From a checkpoint of a small model that answers yes/no questions on an image's attributes: encoder widths [48, 96, 192], fusion encoder activation silu.
Rows from block 5 of the fusion encoder, named by matrix and row number. Rows with one number belong to one neuron. Each number is 50 + 12 x the weight over the matrix's rms, rounded and kept within 0 to 99. All counts start at 0.
# fc1: MLP up (fusion_encoder.blocks.5.mlp.fc1.weight, 1280x320), inputs 0-106
# fc2: MLP down (fusion_encoder.blocks.5.mlp.fc2.weight, 320x1280, transposed), outputs 0-106
fc1.991:34 46 58 44 32 39 57 46 26 60 52 62 42 65 46 39 49 53 29 43 42 58 40 40 54 44 50 58 40 42 52 51 58 40 44 36 50 50 64 48 51 50 73 42 45 44 38 65 76 38 40 61 54 54 82 80 40 50 46 47 46 39 66 61 48 58 49 60 38 48 45 67 39 55 45 40 47 47 51 67 35 50 48 46 37 36 47 49 37 54 60 56 44 40 43 46 79 36 38 38 55 62 72 67 49 43 53
fc2.991:50 45 58 52 69 50 56 52 50 35 54 42 50 44 50 49 63 54 38 54 64 40 46 54 53 47 34 41 50 39 54 44 59 50 61 62 49 49 54 55 46 63 39 47 59 50 56 51 22 57 63 40 67 65 25 50 56 68 41 52 65 43 32 48 35 36 47 40 67 71 68 48 50 64 48 52 40 58 49 49 64 64 62 73 63 47 60 49 53 48 54 58 62 50 43 58 28 64 53 41 46 35 47 36 37 67 56
fc1.992:72 23 23 64 66 54 31 39 56 46 40 38 83 15 41 35 49 51 64 54 56 63 59 45 37 28 39 48 49 42 52 56 58 42 61 51 50 45 40 50 34 71 39 47 44 44 59 45 39 34 35 36 58 31 45 38 56 45 56 50 48 48 40 58 43 53 65 52 35 60 45 64 36 60 41 60 83 68 54 50 44 74 20 50 60 58 58 50 66 66 56 52 66 37 56 71 26 56 49 55 49 51 48 58 44 46 47
fc2.992:50 74 84 52 56 59 60 48 60 36 50 47 33 77 70 71 64 65 48 72 50 51 34 59 63 58 46 63 44 64 43 59 34 67 42 60 21 50 48 47 66 28 44 65 52 61 29 51 70 74 66 64 34 61 53 54 30 68 42 46 22 57 85 47 57 55 28 43 69 58 48 46 58 37 59 42 08 37 45 38 61 39 94 57 56 40 48 74 41 32 59 24 38 62 53 58 58 46 46 49 55 57 43 53 51 43 45
fc1.993:55 49 56 47 46 56 59 52 43 31 52 57 33 24 84 44 56 44 55 70 51 56 42 55 57 70 61 63 64 35 51 43 18 53 48 54 49 37 49 66 55 61 57 49 61 51 56 60 42 50 50 59 42 42 44 50 44 47 51 28 46 62 25 42 58 44 31 64 27 40 48 32 42 35 50 51 47 59 49 53 37 55 46 39 47 49 45 50 71 55 66 57 68 51 41 41 40 50 54 42 68 55 42 60 19 72 54
fc2.993:38 47 27 64 75 45 51 56 59 47 53 43 60 73 16 41 34 32 35 23 60 62 38 61 43 40 44 34 23 67 67 62 90 45 44 44 37 38 39 53 55 37 43 50 51 48 33 78 65 57 56 51 59 57 46 53 37 63 48 59 51 28 52 65 55 48 64 32 78 47 44 60 64 76 38 48 37 43 57 30 47 50 47 65 33 46 67 49 24 66 55 36 47 40 73 45 49 48 42 32 42 20 49 42 69 40 57
fc1.994:36 66 58 42 45 50 65 64 51 47 56 47 65 58 50 44 36 35 53 54 42 50 59 46 50 38 69 38 50 61 59 55 51 23 55 68 46 60 60 43 33 47 36 52 39 53 44 52 50 64 49 74 57 58 65 40 59 50 58 85 54 36 46 65 53 47 52 56 77 58 57 23 45 46 35 52 49 13 44 32 36 53 60 52 26 39 37 61 44 23 46 52 61 52 58 53 55 67 50 50 40 56 50 58 66 34 48
fc2.994:51 25 67 66 51 47 28 23 59 44 46 65 46 48 45 48 68 59 53 49 61 44 42 54 44 43 37 78 53 36 38 55 53 68 61 36 48 54 32 59 61 57 46 46 51 46 68 33 41 31 41 32 53 54 44 69 62 56 42 18 74 79 45 31 35 47 44 43 30 28 59 64 36 61 62 43 55 65 68 56 68 51 55 28 67 51 70 58 66 77 46 49 31 52 38 46 44 46 58 60 44 39 41 53 44 73 55
fc1.995:50 41 37 35 71 43 38 55 33 64 42 69 36 60 43 56 40 60 58 56 63 36 48 33 66 35 49 49 46 57 58 46 56 33 59 33 33 47 56 45 47 51 69 36 64 39 60 62 68 58 39 45 60 52 64 60 61 68 75 63 45 59 44 50 49 63 40 45 38 63 70 48 42 64 49 61 56 49 23 51 47 56 27 52 38 70 55 39 82 73 43 63 45 52 48 33 50 67 54 79 53 29 56 50 54 35 46
fc2.995:37 63 56 62 35 52 63 37 78 47 80 27 42 46 63 36 51 30 39 32 22 49 53 54 38 53 38 39 63 53 40 81 37 59 41 47 59 44 60 34 52 46 19 72 22 63 37 25 31 29 50 66 58 65 59 48 42 38 38 35 60 55 64 45 43 55 56 52 58 40 64 54 56 51 55 44 27 41 66 67 52 29 75 61 77 07 66 49 41 43 55 29 52 63 55 76 50 43 45 36 53 60 45 51 62 45 64
fc1.996:89 48 32 59 62 60 47 42 75 43 52 26 71 15 37 54 60 39 87 48 63 64 55 44 37 43 69 28 54 74 63 44 49 54 54 59 47 49 17 59 42 45 00 40 37 45 54 48 34 85 62 35 59 55 24 13 37 42 50 62 39 50 32 19 58 58 69 43 59 55 36 41 58 57 52 59 70 62 44 23 47 70 43 27 53 63 49 67 45 54 50 53 48 47 54 42 00 62 56 46 60 51 42 44 81 49 39
fc2.996:54 57 99 69 50 49 53 44 55 54 44 65 53 58 40 56 41 62 08 61 32 59 51 59 54 53 66 65 46 62 26 35 45 54 38 62 49 39 47 37 62 41 69 61 50 38 64 31 71 47 54 52 40 64 42 52 45 33 53 32 53 69 63 66 58 45 53 52 28 33 31 57 50 24 42 34 37 60 62 47 62 34 49 37 61 33 58 64 45 42 57 41 44 55 58 51 71 39 44 61 54 63 49 55 33 33 28
fc1.997:53 39 61 54 46 49 48 73 57 51 43 47 25 50 60 42 48 44 51 32 57 56 33 38 53 44 59 35 40 54 69 50 54 43 61 43 56 47 41 55 53 50 50 48 51 41 49 67 65 52 22 57 58 49 60 70 59 49 62 46 39 40 46 48 45 47 43 45 50 51 63 30 30 43 52 64 43 46 53 67 25 43 72 38 42 42 52 45 51 46 57 58 50 43 63 40 60 39 49 45 46 49 51 43 45 32 47
fc2.997:33 50 47 44 62 48 55 42 47 43 70 41 72 41 47 53 48 57 24 67 55 55 59 71 57 59 55 72 53 49 46 53 55 50 45 35 46 54 55 56 56 65 30 51 45 51 55 31 38 40 66 34 57 48 38 56 36 74 32 56 55 55 58 48 44 61 54 50 61 45 32 66 43 57 45 53 39 46 51 45 67 49 48 59 71 60 72 42 59 49 39 47 45 57 29 49 42 74 54 47 52 40 41 65 53 75 46
fc1.998:76 44 17 36 62 58 27 52 56 36 62 50 59 45 45 57 58 40 69 59 37 70 38 43 43 46 61 47 68 94 60 40 55 53 63 49 45 50 43 63 48 61 27 46 45 36 37 63 53 55 47 46 33 50 44 38 35 40 58 73 41 74 49 41 50 51 52 42 47 35 52 27 64 56 54 55 52 66 42 43 46 74 45 58 15 40 51 53 62 56 41 47 66 49 59 32 40 73 64 45 60 59 24 61 55 61 40
fc2.998:58 66 77 87 59 47 74 36 49 47 43 42 49 48 61 28 32 45 41 33 85 26 58 57 45 38 36 71 31 26 30 67 49 39 59 30 43 54 29 56 53 53 61 38 62 75 75 48 28 60 49 59 39 44 55 39 54 54 47 19 45 39 33 53 74 51 52 60 50 41 20 69 41 32 42 61 52 47 68 41 62 27 47 57 75 60 53 72 29 60 63 44 29 47 53 67 54 28 63 64 43 21 71 44 30 48 50
fc1.999:54 44 26 39 46 50 48 51 62 37 50 37 48 64 37 33 64 36 39 38 64 54 74 51 57 35 44 65 50 48 38 54 39 61 48 50 45 55 51 61 50 53 55 36 50 43 32 74 38 44 53 38 51 36 47 40 48 45 53 51 69 45 28 51 48 60 57 50 70 42 72 62 46 55 35 48 37 44 38 68 52 59 60 65 41 70 54 37 52 67 61 62 48 32 48 65 74 44 28 44 59 61 47 63 45 50 59
fc2.999:41 60 59 68 57 57 35 46 70 87 48 58 35 40 75 77 49 78 36 66 53 44 56 55 43 78 53 41 50 59 46 38 59 50 48 58 57 55 51 40 65 64 49 39 63 67 61 28 60 50 52 63 38 40 66 39 45 54 48 51 41 64 94 62 41 52 46 66 25 66 30 52 55 40 61 51 44 65 56 54 62 46 41 45 60 33 44 80 40 30 37 30 41 48 47 40 40 49 68 52 52 42 49 42 56 41 51
fc1.1000:41 67 67 43 36 45 49 58 28 60 47 46 84 70 49 67 31 45 70 52 48 68 30 44 52 62 48 36 43 42 67 53 77 40 68 68 45 45 57 51 52 43 50 62 44 53 54 47 77 39 47 63 54 48 33 78 33 66 54 70 56 38 65 61 66 33 43 40 55 62 65 63 49 72 61 52 45 44 58 53 50 64 54 50 57 24 47 50 51 46 55 55 34 39 43 40 35 47 38 65 55 14 46 44 26 36 54
fc2.1000:51 51 56 42 53 63 58 42 69 58 47 44 35 38 62 50 46 50 00 53 47 41 45 42 46 60 55 46 60 55 44 68 40 50 40 28 55 44 42 54 64 56 41 47 57 46 58 32 53 55 47 40 63 40 32 35 36 45 42 39 56 65 52 51 41 46 55 67 47 38 37 59 51 37 54 38 38 43 44 60 44 58 59 50 55 59 61 61 48 51 40 57 46 59 42 51 63 46 60 53 45 55 59 43 40 68 64
fc1.1001:35 44 64 54 44 58 43 58 54 49 43 45 45 70 55 28 53 37 48 34 80 26 66 40 63 42 32 61 44 39 51 60 49 37 52 37 52 62 39 49 40 59 56 55 61 44 45 73 36 29 56 45 73 33 58 68 60 52 50 47 67 44 52 50 30 51 49 44 63 71 70 58 37 74 36 54 56 59 56 58 55 52 47 48 57 55 60 32 54 70 62 54 55 51 38 53 74 45 36 53 49 48 60 53 41 46 52
fc2.1001:44 53 46 52 39 42 51 54 69 71 49 51 33 33 39 90 54 50 32 67 17 66 42 65 47 65 39 39 52 57 47 49 45 77 57 69 48 47 65 41 62 43 44 54 56 54 45 25 82 53 45 44 27 49 62 43 37 60 48 38 34 68 93 59 58 62 38 60 33 40 40 40 62 40 60 46 29 44 36 61 37 49 59 56 52 30 42 47 50 35 27 38 45 41 61 43 39 40 47 44 50 52 50 47 56 47 54
fc1.1002:80 42 23 48 60 46 47 38 78 39 55 28 58 13 40 38 44 41 48 42 60 66 61 44 49 37 55 51 51 71 60 54 30 40 58 48 40 46 44 56 50 65 28 38 37 51 39 60 30 57 55 41 41 44 27 30 58 38 56 55 54 40 44 52 51 47 45 46 46 43 37 39 44 51 36 60 59 50 36 39 50 68 53 58 48 53 49 57 62 43 42 47 58 39 73 52 38 51 52 51 46 53 36 48 65 56 35
fc2.1002:39 57 69 64 58 56 61 45 40 48 54 51 49 71 62 60 39 58 40 66 54 58 44 66 45 40 55 61 37 49 36 53 49 59 38 51 47 68 37 55 59 56 39 67 45 48 59 45 62 61 64 50 41 42 49 55 45 45 35 35 33 40 66 48 53 44 51 63 49 36 40 57 52 40 51 59 41 65 58 50 55 47 59 33 57 46 74 77 40 57 57 32 54 41 41 52 56 44 47 68 45 40 45 60 63 51 48
fc1.1003:43 26 58 38 67 48 40 50 46 61 36 43 41 49 53 57 42 50 54 30 58 54 25 42 70 65 33 41 47 61 51 61 47 24 61 64 28 47 48 51 44 49 42 50 51 33 66 54 70 55 43 45 77 53 39 39 53 59 64 39 61 60 38 50 57 51 45 34 42 52 77 63 53 68 31 48 62 49 68 44 44 71 44 62 56 69 42 30 69 62 46 56 69 36 56 58 37 40 43 70 57 25 54 43 48 37 49
fc2.1003:66 65 44 56 44 49 51 49 57 52 57 50 38 46 63 67 44 61 13 55 42 35 52 64 28 44 57 35 53 46 39 62 56 78 47 36 66 49 56 27 49 65 41 70 58 51 41 35 53 40 50 50 46 58 52 61 42 46 40 58 30 60 72 48 47 69 47 67 56 68 47 38 48 47 58 39 18 58 22 58 66 29 64 54 55 25 67 65 35 20 58 27 48 56 39 56 55 49 47 41 54 76 36 67 46 63 54
fc1.1004:52 39 38 50 29 44 53 64 66 53 70 57 53 45 73 58 51 40 20 61 66 43 41 63 44 56 61 47 53 18 78 55 61 57 62 39 46 52 41 39 52 50 56 57 62 57 61 39 60 53 61 44 45 62 20 63 50 59 51 59 26 47 58 44 45 16 25 63 61 57 57 50 62 52 69 64 57 40 38 56 50 50 43 53 47 36 59 55 44 35 48 42 35 35 45 50 53 52 73 59 50 27 57 82 28 45 72
fc2.1004:37 45 45 66 48 42 52 50 60 56 58 45 38 40 41 46 46 54 00 51 45 56 52 50 50 62 55 54 54 68 32 56 48 58 57 58 61 57 53 56 49 51 30 46 42 41 42 49 47 50 63 54 62 54 58 34 47 52 52 49 31 49 45 43 42 43 45 43 55 51 61 58 49 45 32 52 42 60 55 53 43 52 44 44 50 49 44 53 46 43 63 62 60 45 62 58 46 50 66 40 41 31 55 45 55 48 40
fc1.1005:28 53 57 38 23 39 59 48 18 61 46 58 40 76 40 47 49 57 36 56 39 51 59 45 52 52 37 62 49 29 47 44 59 37 35 38 55 57 63 57 37 47 72 51 57 53 41 57 73 35 43 68 58 51 75 76 57 45 38 51 50 26 66 56 47 60 41 54 53 51 52 64 40 60 43 44 47 48 56 64 36 36 59 50 38 42 55 45 46 44 60 54 23 31 41 56 69 28 30 55 50 55 67 73 34 43 63
fc2.1005:52 45 61 76 63 51 50 44 43 43 52 47 47 36 55 37 61 51 40 43 56 42 27 46 50 53 41 41 37 47 47 49 55 57 64 72 50 56 48 45 65 47 53 43 50 42 42 41 32 42 64 37 51 45 33 51 55 69 55 43 65 66 44 57 35 43 46 41 58 59 63 50 57 69 46 57 42 65 54 54 57 70 46 69 59 57 46 48 55 50 50 57 70 57 48 50 39 67 47 40 51 40 50 23 58 54 33